{
  "model": "text-conditioned image diffusion model",
  "dataset": "drawings of small networks of dots and links",
  "train_examples": 97500,
  "image_size": 32,
  "horizontal_flip": true,
  "conditioning": "text",
  "arch": "dit",
  "objective": "v",
  "cond_dim": 128,
  "tokenizer": "word",
  "vocab_size": 54,
  "text_encoder_width": 192,
  "text_encoder_layers": 12,
  "text_encoder_norm": "rmsnorm",
  "text_encoder_norm_position": "pre",
  "text_encoder_activation": "geglu",
  "text_encoder_mlp_ratio": 4,
  "text_encoder_head_dim": 32,
  "text_encoder_fused_qkv": true,
  "text_encoder_bias": "qkv",
  "text_encoder_qk_norm": false,
  "text_encoder_parallel_block": false,
  "text_encoder_inner_norm": false,
  "text_encoder_drop_path": 0.1,
  "text_encoder_positions": "rope",
  "cond_dropout": 0.2,
  "norm": "layernorm",
  "activation": "gelu",
  "mlp_ratio": 2,
  "head_dim": 32,
  "fused_qkv": false,
  "qk_norm": false,
  "inner_norm": false,
  "moe": "top_k",
  "num_experts": 32,
  "moe_every": 2,
  "expert_mlp_ratio": 0.25,
  "experts_per_token": 2,
  "shared_expert": false,
  "patch_size": [4, 4],
  "layers": 8,
  "width": 128,
  "positions": "relative_bias",
  "residual_init": "none",
  "optimizer": "soap",
  "beta2": 0.999,
  "lr": 0.0015,
  "beta1": 0.95,
  "shampoo_beta": 0.95,
  "eps": 1e-08,
  "precondition_frequency": 10,
  "max_precond_dim": 1024,
  "one_sided": false,
  "adamw_lr_other_params": 0.00073,
  "grad_clip": 1.0,
  "steps": 6100,
  "batch_size": 384,
  "epochs": 24.0,
  "lr_schedule": "cosine",
  "final_lr_fraction": 0.05,
  "warmup_steps": 300,
  "weight_decay": 0.1,
  "adamw_weight_decay_other_params": 0
}
Rows from block 3 of the denoiser of a small text-conditioned image diffusion model, named by matrix and row number. Rows with one number within an expert belong to one neuron, the router's apart. Each number is 128 + 32 x the weight over its row's rms, rounded and kept within 0 to 255. All counts start at 0. Numbers have three digits each.
After each expert's rows are labels from the 100 images, of 14848 (inputs lightly noised), where the router gives the expert most weight on average: "top examples" is what is common among them. Only what is clearly more common there than usual is listed. The data: drawings of small networks of dots and links. In brackets: how many of the 100, against the usual share in percent.
# router: router (model.blocks.3.mlp.router.weight, 32x128, trained with AdamW), inputs 0-42
# up: expert up (model.blocks.3.mlp.up, 32x32x128), inputs 0-42
# down: expert down (model.blocks.3.mlp.down, 32x128x32, transposed), outputs 0-42

# expert 21
router.21:127130129145136115134147081146097141089122131184110122141107145060176132141122071120161147126101175077147111127151176119136127139
up.0:083171130126124123126143100150083121163136114135093117081112107071128129120097113182119168114157105149145105102076097119032141112
down.0:098123127121112106156083128085121101132126167155119170156128156155078104164086123085119153167085137139180155119174170084088122093
up.1:125164131145090137138195084144146089132106140165141092110126053076132085164136090108096167175111118142171154162175110177080155159
down.1:098086170110161190098134089186106135150156136107173151102125153115076146100157161136103158151120108094064119131073116095171108076
up.2:201141111133099094152109113173101118138062115174115139099166094141100128121080117163069143136144126160154187174099114102093167146
down.2:163141075113149087127151164054133108066152118146156136117089096093156152136122136109127154128114146158139157038148130144131126127
up.3:152151146111071124158107121138101130160111120147098124108154122124116146153080109045076143122138084157134160146126141118138181157
down.3:078154126121120144054152110141106136128090121232134101125147152120145151149101124179157159131169120151140137149129117148086131141
up.4:137145124173113156119134143138098116186092132136157128125147088207170130154086139162128125133147126157162133135099104134116155185
down.4:144106111089124144105151091116186134084118120147119159175128073116117098163139102157148174143126147134164104099086148142103089113
up.5:125148063121183130129117114117113191168103154126144137169150141159135081137101158115049083140137138121113096149103178118073071145
down.5:138070165106144124141120120145070202149144223104125116124152141137076175144082138127134161114154082106138169182143093088107154119
up.6:071026083109181103168142125125148122053112123098154087111130151161061130153105140193149137133141148137103182147120140108086116091
down.6:175134175160127098078113135122066150178088144136158127106119102123158065166173154160156057137154115158116130130112052140099151130
top examples: nine dots (58 vs 17.7); orange dots (41 vs 8.2)

# expert 17
router.17:133158157041140110186084128094123113121151109150115149140108123137079106126107139148131079158096155136114126142129158130174145164
up.0:147162117154120122144167131152105130103123153117133161142156112076140094124147095147153147134109125141147194142124085111128158064
down.0:089123063161122099127181091122161127106136113160142120132143132089150169068090109117150160131123143113214155113138176175151105116
up.1:120098148113140095082176130177153089089208151188086125163115133075090161133212131065160108173143075152141135108115132111110123098
down.1:112102106142117110079112096126130089145152085146156136115085114124160144088131090113153151134128145074142143146157230113159062154
up.2:153070112112118093027191139169096103144101077143109124112077052164135116112127111147145034124129134102154119107103117162125105133
down.2:137135079093126114191115130162141082142161141106108137105176167083094123084135106106152044079164150089080133130175162090128153130
up.3:137154083153077143109138113178172135104187095120083096122137176148160158056154047153144135082202112128185183095103164090130118119
down.3:144161104153134125139148141142136159111137150101091149122119197155031088130060118115114129138113095167114115151176145113127122112
up.4:109179150154152099104138116080095109144133094099075163157140149073128105156106123191117104191148107133093152122133067126141125139
down.4:132153118103171101117143079152052146084148152165137107122159132083125173161119107082074109212068122121167145061177094142120106146
up.5:171104163100076108154137154155123168150114113126184153146163105115073059166073138130143122146106064115134130111154086146146144106
down.5:165156191189166131117160205166164130169121082129097115130084158149064103167115142135148091128139135147120159101087115073102135137
up.6:196125162092119142142141128138154113113136141070151168102133141087158137181111118122078120135101112170130157127140089138194128126
down.6:154117153150099168124094148103133164141095132117119141072090121163153119199056158115100092125165118183099068143115137083110132124
top examples: teal dots (57 vs 8.6); nine dots (53 vs 17.7); green dots (40 vs 8.5)

# expert 24
router.24:114147141108155115076118105148116164131094131149148142171158158130208158104081128149096093111125131156144141073059093087078126165
up.0:122149131078099118141125156130149103149123187087159141135145095089126138064105172113103108133167085115144152146145070127157138127
down.0:101072104125119163177053115110111149117088169089110135074173171146159059125154146132156116214154111136105074132162107182139095082
up.1:116118140108125116170112133125133152131152160181134113124111137148102129169119069113135168152121120180106162120110185141164119073
down.1:178121089171136102155155094108153138206148096100167119115113071145124145162104135101149128111104121164199179096076146128156109120
up.2:147064130147167111083184134103110108118093153157113146106171094146106119083132119094113091161155099168108166169136131141144144119
down.2:138102155120133168171085132099154095210103143089122138145168091150103139107055124133103107159129125112148163083078158125086101112
up.3:107121066189106150119168069143122153150124103083130163092166177135103110146171059140153142132125104135110123151165087118164091118
down.3:120072193120102127137162110149172103098132113157179104126140125149134148115132101136142153114132082095115103148068105143153035089
up.4:144135121142162104105134175106120136145168193121141140136123150158105063155132191076117138181125148133083092120098123132137154182
down.4:129123072150148148122132069132110136108177120066142124083156060145110124151135127095107173135101107132077158205088175182155084185
up.5:102152120084119069127165214143127121141137100148144121111099182152069165139107105118151114217150110150207124144085128168168121121
down.5:063129108109101075118156170153131118100167143115153100136068119120114166134106113133081076101118144140095051169141134114138163110
up.6:113112129136117106119125138163173175131207147108124151119143134063065145196216145141113146146164102118128109111084171104157096117
down.6:102070121147086079096132113085076092117119091170126136137093189094166106118128080073209100128035107098087090112222168109182122144
top examples: five dots (40 vs 17.8); green dots (28 vs 8.5)

# expert 16
router.16:075135179063148131087129115117138135169137116135135147194067061093093188153174137122093170124111192086155132143108147167134163191
up.0:146092142144128098144104093115126110109132153115106136086183130118146141096193128100190135104156185113138096083078240116122090165
down.0:106134129143091192153078127102116165098077096176122078139135152136139155155131145095173115180097094086113135080137049161139098137
up.1:144096163125124122136112179174096081134116173135085186144117106126131126140147079086116146183145071133113065168182073178152172107
down.1:081141119147157129126161162121135106112147144148058097140149169113110147121197150137142099150075156082135128152102146166079134122
up.2:143182165138185102140108134118121086164136183169127133124130079178150161133151156156068163093105108154151152115120134192094164153
down.2:126188047067168160091188095127170145083154139101133130129086148130123119124151136116147141101132170134091143067125145104115172158
up.3:097149116066131153129156103175159126166178122080078181189078105089097112157074095138091198157150101103173137165189151098088126108
down.3:114158170171170185084107105124143138114088070106130098191181101158150103114130175118096166138174125071121178102128125179119125168
up.4:096116123117125142156117088162128177143180147135180101195119098159068145128116116162191151130092134136108117110095129050089137102
down.4:112120202120166102142116173140175156061121170153146092177144122156107101103118116151106057138145086118109141105121105064121094089
up.5:168178109108091150115105090167122114102135154096170149124118152199181142138157151122079119150122127163116120117082115140163117100
down.5:086171146131130186112146135142112156079081155180148130181131100137191178119151149141108162109131089094148158116150083054083157159
up.6:172124122081114120120138151108090130140158141076134148095170126132165119164122147139091152182170103044107137102137131105160177073
down.6:156200102172117085127113189154106078140119158160133125132122097075091161124140072095111128168079127133105125077144139159135120142
top examples: five dots (69 vs 17.8); red dots (26 vs 8.4)

# expert 5
router.5:153152055086100127072155087172101093139178135098141140168132121106167158107088097168146172123085110123122104147108100111128172125
up.0:091144182117126142110112107180155194087108153101132113189122146074122142149145175154103149116156111109139064113114077126079113152
down.0:112137166148167155128095068128148128098155146118107164135157136178114133127089117173092168137101121047070196142148162121099068095
up.1:106090178111155071170100143121143141173143128164108087069144167090171197084238136112154119122143148118088138139101136141162116123
down.1:111139140136166145110142243113061140173153095096159095141134113161155185170119166111113119115102075139129116141115087125169164172
up.2:105123095193177128051141115100147151099099106109081097099113114093115084133149174083107157129117123099156162089109183185103114168
down.2:109093111086169142160116102135124086115115139072153153086107083149108093140092167129108104134154128059062108083163118120155038052
up.3:158106094113155128133122134103144121167134161117129185134109132111134128169136206079089049145111089173147082145163126214101079165
down.3:126120151137185111132062077140146144154151121086101136000140103100158153142132147166101136151116110065114077159097129148091187093
up.4:156120157177153088168108055126157189101122148124169143014134098192146070109132158158147131120099128155181163106102116160110131160
down.4:139124112129139167127092161127109131120182173158127144084122110053115099124124104103118117186179114194076131139131169085209152098
up.5:127183116110065200175153088183130157166083109117093124125084037133116079159076099136110164087136170112144125123207130091133162123
down.5:129106054125150108125140127127175088144139178180138172124123122124129108120161075158186108137132128142114172097147149129151092052
up.6:121111153117177162198128121130135173165149129141151079100084126180146104106125152122181094086100104202134089134161092159134071150
down.6:125081134144174147122103122132119148114169131101092119000136148161132125092104191174109112094113139130137144123146142150074108136
top examples: five dots (68 vs 17.8); chain (29 vs 11.1)

# expert 3
router.3:153071099204074177142098085140079100117081099130080121139150086134157121137132164139112162110141144182142108129133090185124086156
up.0:162116094170173119157069108138116113197166175183157149152138137098120065111112150122123106157169078137083102110161132112157097161
down.0:122123077088160069087187126118092145114163204121101059152117142130129127138202107115124130097140128123149139115177161113143107122
up.1:153151165075106135092163192162073078131132123122112158159101147079139149158094157132124044142123088083113110122125106131124167088
down.1:139189035130161091130160088119119154137097148154078155123121156102114134136153075118129165117096088185148145112178138124126157114
up.2:070082129108136150111132061136148106157126163115135104125113068144087111168116132161086164116174101181144138154075082112107155125
down.2:118160111174117119085141075083144125125135155165105191103115097132124099150079128133092163123140137180093102140136113153126164120
up.3:137117124133133130172113116120120181170110095133117095132085108161092154124124120065105103106178079110119093115124177165156078150
down.3:115130160092101182096155122196180104163129112129125144171189149138141164149147146145130138120108178124158126118116075101141089135
up.4:128130108161131179122090111087195111139124076158045129128129139138173136046132090134132097134156071139136196103108184076082135124
down.4:105103117056120137109116080102184102109198101118196152098134126098186097081133075135132087106143077104124097161139137172139136106
up.5:097114099105137138104155082150176076119124122129112100099072197085077096097176114115183065134068131173172119125137151131095097120
down.5:079114109085135122119123069175087133118126131118150073161150117142144064111179076102142124123114134135104135141175168100158125141
up.6:155133099119139135096151062145158111159138125121132111118181143202098131141095115132150145182165066122161103093134135181170126140
down.6:107106110058139163168090017119112154149160106122133127124144102095148180151172100094186179131086083129139168135101132128140136110
top examples: nine dots (65 vs 17.7); blue dots (62 vs 8.2); complete (30 vs 11.4)

# expert 14
router.14:200069107142058096128140098128159135132086154109106194132150150158171136135153149078080112123158109133152159093075153104146145174
up.0:116124171133103110149107127122128089132162151139089145148146111099168099148154094150143142130139106078112125157110059122135132115
down.0:100119129092128200166140178121114129187100132079131078148181181121125067146096145104166099135087151125110186090175174165126111148
up.1:146120116155131114167113137139120109088042117170132127158097096146182106083082105136162131121140128154138077122126119154160176139
down.1:093086121091158111131102118120111045128156136159082161162144179162139125116130121084147122138088104182117081122201135070163164105
up.2:146106094136118110095115103127141178106063114030091095119099123152083117135068156029136098154149091110129097181116208151184130136
down.2:060136088096125124148110131158160040126121109080104150178181141224138106130088094180120155113159165085087171077127118099077094103
up.3:139152157149125189187096130120128136152070159108093152142158060162108074122115133126139083155164101128151115122165123097211134099
down.3:157142170174127199101162091137142095161174123175108149095097094092148117127100136110140128122099081158116146151126107190090204116
up.4:133180136126131200129058101175134168110176200157112129119096123144075114108097145108094103107125132142126112141078159101115120133
down.4:151091091110130118107116140104133099131137047143161147138095104124116061048138113113114101119143123146170119101149192108171211130
up.5:075053140128148173142176189110126138170127106147121120102174160156131164137131152125166119119106123124090090141084172032146152133
down.5:057101125148096150189134102182116139118134145148094115123108114183135091082105141087114092136091109124181155121185163119115113068
up.6:076075136155101094118115123139093124124080105109069146124165111115121126135125075128160099119086094087112132127117143087109121117
down.6:095102188109160108134118087108110133156149216164137135104123157189132117136114098148119144141155151149150172201185139118135106142
top examples: orange dots (32 vs 8.2); yellow dots (32 vs 8.4); chain (27 vs 11.1)

# expert 0
router.0:137117100103158164126111169091143162142157141159118143151092111145131093113090106211096147103100142111144129119145116086123107080
up.0:080157142131071137114134106088132103109152129070090094113108161117118212151134102087120125112124095097116127128078121151178060132
down.0:172143119165123098084102111140102140086138123093136134128070133122121160198147161146104066124138107165099081149138070110150151060
up.1:130141084095169133118137065165171106137110103156100121119169169120119114125129090171091143123138141140144074142110130077075110108
down.1:137113196064150123144146107141159115113094164167056116158130176129067063095103173149185130164114177091140098075115096108082120000
up.2:127107091072067103121099122225126118188071100116120137107134111152059090147100115102155097107119160189097163154165194110101141149
down.2:169132113140122097126152082136160124184093093046164119161178114145087104155125151132101117082144149133126130118136072138170134125
up.3:118163146151089141172107109082112136102165068155096152093102065122084164123097126105149106107141143170200129131107132096158082113
down.3:122035154139138126090147092151135095120161163195143096135138150075089100162103135113075100118115101128108108157193061136228108101
up.4:099102136112146106112137094115138197167150102084126132122120159081129103157060108161112184109166156116107064069141092104057102098
down.4:091167157148114160139166123140140131095115135108115123202213161153103178099095175105164165133130130128121234151108210122168150137
up.5:122109133158158131132138085170131166153122112118104129155088152121062104091101132068163152194190145148161130189146148163160111131
down.5:124092130098131108122144119164137141137112196089113131119127150123114078140127165210133101169120119063115116073115087099085091049
up.6:144100154117074093136151134138200119103131125143134100137113138110028135156158124107156093125095122091132187131111089153149099092
down.6:111144178102164179098148167154113156113089120121092075169109158118086130143124133107136137079122116129137107092051117176161138111
top examples: black dots (25 vs 8); red dots (25 vs 8.4)

# expert 10
router.10:136107073145139160178146144094151151149117115141113084152144145177099108104089118147173162083084098157100073153157146123149063129
up.0:120136098151104162150158088129112112132097162093137075100119107126101120120144062120107117136174155113117056175173128135173143128
down.0:154133072143139198060121086127133170133125132094113166142135148146092123141109131161137192109114162144123095199124116132101130167
up.1:086023156133096141140133146078087121088141122163196164110102134158130142171099141165109098109092145124115142078097109060094143061
down.1:123031146123120150101125090183171108123132158130147086104151112138180161136078122085108075139102164081163084148150097132161066159
up.2:046145109096154080140075102187087112151127147155139153125157126103077099174100167145153080120106157133104171139154130165118123135
down.2:124107176159124108164117101074183100108075094228089096177070163121139140144123167113147117163086094111176132141092117107084166126
up.3:135144135157116119137130101132143119228047142085136143153101162121146129163147221136119157109162125134101154132116170145114122149
down.3:126147165107183161118124131108104185099129164119055146136122135137147081155167176157068146105138150167114147151167070128137116115
up.4:142144137110196176115133118145149123140105147130115147121181071116082072129196201056127103161079128116114160151110092147141150137
down.4:124092147133198148171137152150132080128138094143116170161129150113071114086129173199115107169074101132135174122145165065124123071
up.5:167138129170136133117174127095099151209061110144133091139142091166158075112087154078085120089134073158129176088200113117166123148
down.5:195165090154125139107159168088146154051184160172118139105129130090099095093098171133109162143117159119187138140141129179147127139
up.6:147120139158178121121163071164076101118068131070113136116120162130085114118133202099100180113140112130112114128116097107091135188
down.6:142109130118153114121140136139166091139132117088198099120122187178098091117125163128122157132119126123124172113169126107135091115
top examples: nine dots (67 vs 17.7); complete (46 vs 11.4)

# expert 26
router.26:113115077195146196141086080107093181104093157128145063097123165192136133145161155144142222131106154129123103099124157147153097095
up.0:148095101151109167056188131171068099133134134089156159168140145180098114124107100166125088134131115098122089177143144164112127126
down.0:128118085066101044118168168205119102130123137176154185125134154119126122093143096098105092098145111136118149153167161087174120101
up.1:139130120144111113028160113151123097098136158096105154129133171140104155178127101135138142095104161118116100127121137112154118133
down.1:189137129110095076179153095081076098110154146070145154132158186105125123139139137103131119125131128114124106098111146161150162149
up.2:145141145119070183111135138143098126087061043086136157125157105137172097091104141122150122197172072126121111159149102093128100128
down.2:123161143136137127143096125156109118159080074152103123195128152056136081124035162070121188144085161116143099102112179157107118133
up.3:150082148172100066130146132155137155094135102136149116140124087127160193132137092071140177121148126114127105108122120145038161109
down.3:093108129161119143124120161102214123160131096174041105156142112081134122150114164193157109076108138167145109144058115170172112145
up.4:156168160174118139086132152096136130094134138156079080062152080112199186114147101148132174141177124132083089161108146043124123174
down.4:065112141127110104134139184117129175122112145122187110082109136084129108150127172156102153138142153102138088153168127170113102109
up.5:126150093165099191171127098115081118114119120147206168157145126144151074064142136179150133141130129093121085091135117142129082137
down.5:141145063144150116126136126163105127102119132196105153098096127192093097120175165079131127163168141184103082139158094105153179132
up.6:156080157146124128104153176075077153130104074109100107123096071049192129091151137121143120156169120112118121125106080141121149087
down.6:127135169130128137146128137107112096094148065115136155121169130130129138091173153175145117163149109096138158188131166148090127149
top examples: red dots (84 vs 8.4); nine dots (58 vs 17.7); complete (41 vs 11.4)

# expert 18
router.18:130170172084057060119117174161152068149144166129110090107137124099124199128156078114149080108175123105134172144094150113195178163
up.0:120128108093162079083163140115189133131151169166109090147136185133094145068123140077133137127111097119152068148100134118144142072
down.0:127076122079138075128153118098138077134188135134145153103131113144153102096075076094130171148106094135139196083182170148148137117
up.1:131153100063089122132187152108134093120124119128172076110132167131129114136122053140178064103106174186137103100163132194168180125
down.1:124142116165124122116092143187113143139078061164148118108075136143131154095122141086165138047157140089171088087107178019157190140
up.2:166111115084113061071128112098187162123112141161146084072103149102104164059139101112141124151091108127138157156133125147127071122
down.2:138122125116155035182163090088183123090115149160106108115153141142091141150135098132117071152124129146177112133131101113101118113
up.3:204105141075123120111149184114133122134106128142060148113192073155146150140105145148101159126142156161116144154140165157203126066
down.3:148138159150107173142176155090178096132089108100201089216103101153147120122150154130123151114097141132089111072076088185146066130
up.4:131099128081136115060131143171134098156115168153108100155117153138159161139190083073133148125134083146100152092136153147119157096
down.4:090133107141140157186099119107053148106128209125103148108122135127167173120103116098095073109135104183137103091187066133178163142
up.5:163163191049175132138148184095122101090124114177117152115092095119153184116154170123124181148130095111162131145101067116035083114
down.5:137095205190128182154099205126142134097094073208171107154129156117145154138172159141165100124145126088121125135128154123147132118
up.6:164058134158204111135150127151107097176107119095122152152166139153054093065136131082165106097056184149128114094135109171109112164
down.6:126111121162115161154187127109174114109075095146147070148173137162103136125162144104166112141124173115146138162142145181144153183
top examples: nine dots (39 vs 17.7); pink dots (37 vs 8.1)

# expert 23
router.23:087125091124191104090115168079147166141138177119110070093142104071098182088153143106082107127111100151168101090088124166105062161
up.0:161141126131105176153095154098142132093190133142103134152139100156150128128072131174138098174139108113161104156154118088151152174
down.0:179096138127140146141146165141099139099102157127127158103120157145104129163093138074104071200123136140110130124124130069122120122
up.1:158093133104135111128149140142072149120124107085149171160148142144029123183075168146128133137124081130168124169131116140113144080
down.1:135106131164106166135127092166149109153139094100125097127151145132125167169075141085157118070137153111141131128105121119096071139
up.2:113102124166108109129111124133245151156126092159141155145194134149124136175129170077111133107167092147133181150127115115098123093
down.2:169136144175181184134123119116211173140124108172077111166101106132143137140118127176185079071073129152127144180117127119115129147
up.3:124064122094138099177186110128125130164076126115141137147185175116134071164135120128144139120180131128169149092170148128139138196
down.3:138091156055173168125139103082145098115146101034117114122154145145115075154143195109113093183096099075146187172124128156099135112
up.4:165134116089176117125180125076161175140142154093143094132136108157110089122101101167140099147161081106133094083090130092170113093
down.4:120094117113163150103210159137158100063103150088103162103094141133104138128176125116088126123088119145168114164158150137083193133
up.5:180136167104090150153180112140129142052126098174179156139081130174107122146101138144112165160106192116129177104140114153113159144
down.5:118112194127157095129122176147110154126128141184120138117131163196086184104142085166121173102135130143094121110132135088106103152
up.6:165080139204163100114072094082132110086180158141058123078112127110181168114206118113133105149138164151136147118058182097130148126
down.6:122124131191146151158109135156146106150077138074152090112143079141144160132170161106125118135138105180113105136094090163126124112
top examples: red dots (28 vs 8.4)

# expert 11
router.11:149098171179098112110127076120139096095104159144104131116154151073105109158142105124089142159134074157077107181069128122156113079
up.0:159107149195132149184139155111131066161159111115100120137127117138177098089121170143140128125101097098077129163112074162189150128
down.0:138124175124132140160115184161092099145069136110108149084085172137121140106031129136176115143158145131151169071159143083052131118
up.1:119094119125120097114146104131154150111172104098153087087118124120060124149153156109174140196125143098165129133110181129185061127
down.1:105128165167136064085157163059096122101157113112087114145087142150082111235130134088111130131106131152082148136214139065126116165
up.2:110183114138105168186128088123128140094107109098147091134107119164150105109163135089119146183115060104172107158089128176149142131
down.2:097158124144082157109097079136176073138075054169090145179138112141125110134117127124163190154128172077116148116101181139110097118
up.3:121210137079148087129147066148110110101160116074101179088153078145097173116168118158182104158080116122102160174132087159168113091
down.3:092132124193094110120095120098141089176116084105127102166146092083120133126169117105091115105095122160114076109091125141141190076
up.4:155134100131111124147070121097132095189149120138186130132133194103117114202157086115085093138187144176141120162097146151112167118
down.4:211187139174147146183157099109144140194096134138044212108158140094186160142113158129140140175149127176134155118125083162158142144
up.5:161134157057095147140121075123152158100093147117141096115110054111118191109067181182120100138093210084152098173108152125126155137
down.5:122105115141123114212151104121111116153110128100119067114140093163181169131139149089110125127179118182127097156142158136179144172
up.6:161117145166154143124156110106153082108091154122111134092114043142138169109049108162120136114085165062145081143172097206137107155
down.6:146147163155094183131170107174161209084157148134102118093100141133082183186150113146081133083113109102167122120093166093083150132
top examples: white dots (30 vs 9)

# expert 2
router.2:162108055102137193113138078101147142155119157140090118104165095109116137139174161129093168069113056138114103065188134138164139084
up.0:170065135167090128085146135184122169112109136096100079115153121126136172107109143109121119074133119085145139179062133118117131132
down.0:186156139161111164163111165078113118159121140093117123176118143136076060096135144163136129091182161197055115101063084133113111168
up.1:115130163131145104138082147139085133183101157169188132117102146200141070174117123124124134143101192075175121164168053075119103146
down.1:135132188091115138143135203120049155110107126165104187124139110119155145113144088148131154104081127148150158079170151157139132121
up.2:107115105174131168135145092079145113114094105092115089143099106177114121138153127155114095121172058115112138196102111147162081136
down.2:071132119097130127117131181175181135146125113168119130156118178122093146134127148088121135144114137154110118201173123111093140064
up.3:194132134140156152110120133151212114137144125147127137140166201221145177131115145148168072096103117120105050158152111116157182163
down.3:137051111104205182123149066152148129156140147130148144161150125097122118140164137149062080092136142083105164184119121096119124117
up.4:117170183168152121093152110113140156123096094143155118068132162095188142117117178069120163122145112172087092190130140158100184162
down.4:120133187180179099136096133136121134109131082159119105154133150149131104151124132191088145090127163115081160143142144122155080133
up.5:124122137161101122131139176087142154166178126114151107153156125148107109143061218109125113104154080094116169078139114142207127176
down.5:073136136116117159128088100122106150113110172081142116153173138145124122161149129133083113203193147162075123092122097121135139171
up.6:136091137180118143102165076104121122075107134141115105081125080154147093125113178177088132118158124053100202103113148128125086127
down.6:150095068158120143086121100070077158142164100107122128098109105102122082159110139165070127148056082106213089184122148138125137128
top examples: complete (66 vs 11.4); seven dots (37 vs 17.8); blue dots (25 vs 8.2)

# expert 20
router.20:107128062047104139144097122138118168124147064120128144141142112122098113153079091161133136116096131205126087118163118086091099090
up.0:125086137136114090102215166109132109146146110181108119159108140099143102140127122095147103158131109213090139122156112123128174118
down.0:109109110111113100141137135133148162117135206150139102100158141159142182167136130142034109099055156111169183095176113126076079208
up.1:135131133088170134103179128158122182168119070040137095162126161120090187148096144129157126148139108164096139168102191140095091124
down.1:086088178136126155137141140147108159128101126163102115137127148088164127157154132135091175111043155123094142094122068118168051126
up.2:114115158141166161140132152065133147126170121131135147076149123103191120139179165157101136143120129096159149105099092122115133134
down.2:167080129154138104158059154115133091094154140123109157086162134101100147085173176098116096118162103074133067175170138163122124136
up.3:148093162101131127151172115110125155169090098119123140085079122140101145139133102156119142152128096134067152150114099089094140096
down.3:140090103074134139116128125185127089116099163113170100111134154106118136125168153131126132151147164109118124113180113138154112096
up.4:065086137122108106068179145142100118123124072091191090096114143099085131116059172125148102106123141119096140107127113112097103132
down.4:149151161144158110099112115161197163153128133128099108125126144106120181102151212052100137090138142130132144093151135145164146094
up.5:112145115111136130168145132140072163163131126122098133158168158160070153141123168161083082057142116122115157189071145133087169128
down.5:185117133163176178105104159158099138108103148116112130098106115183114152167038205126086155094109126154120147120126054109141121079
up.6:173161179140110176149135100159109181141105144124117162124093066164136111108143124150108106129154119187065120137124135047067117127
down.6:114190178145151183095128092138169161114103088104165143094079076114118145124100138121120135117133144144161147143111154150098153123
top examples: red dots (31 vs 8.4)

# expert 6
router.6:129102118136118165087107167115153127127097150116115214188081101122070096100138130046070138155114155069173073161166087148160086195
up.0:115134053158148136128167120084154218138104122109134143139153131150126174155103138178114142142145151138151104113145184192056124150
down.0:128112077119120101114141137126059102151162148156128193084146144120147113107139153131163086088148200127084099075187142092159105094
up.1:094105110101133138157091125091124161113079126111095077055114154132107085120137161110090084131116086159073127100115114064132158151
down.1:134172162178130169163155119100119145160161113071166181100112143162121172140098101118080104155096148114185128160175139122128205156
up.2:135148130127116144137039095044170113167118131101091145239099123107149152157162113088128133150087109076098136191157169154108124144
down.2:135129169094133127117161133152120124115089134104127094252147119145055155109104158148135177154154156137108171090148126118134056089
up.3:175076151123073145118136124134141088141049146179083137122180067172185121115125111150138117116141115124141082083135098112162113093
down.3:141122089122103106125081134126097159154106153097092104136106112168117111149106085091129165085183123090062073117040127141192167126
up.4:087131061151135145124192122133117133182131116140139160209103119133096101126087073143142160121147186063169107131115126135039116157
down.4:090167047109105127124088081127194125182141143131127136095150131143125127110144117104183138085118207123125105118073155149166112116
up.5:123108198099121092113098133161170178098116120158168155190158187155128185157131153129133077154160180081104092112099100129081156230
down.5:104098140104108148131092167125148156151152176117125092096137168140140147176073156134075068140175136129148136166119065038132117148
up.6:127109119139060138110155147159107086102088128105125143102193106132136113144167168069141165095153086113193112126080109142156085078
down.6:141133171133130088106177147158143124104113120124099073255171147190069124089128128150123155137130117112097168072150123132166086064
top examples: five dots (68 vs 17.8); black dots (31 vs 8)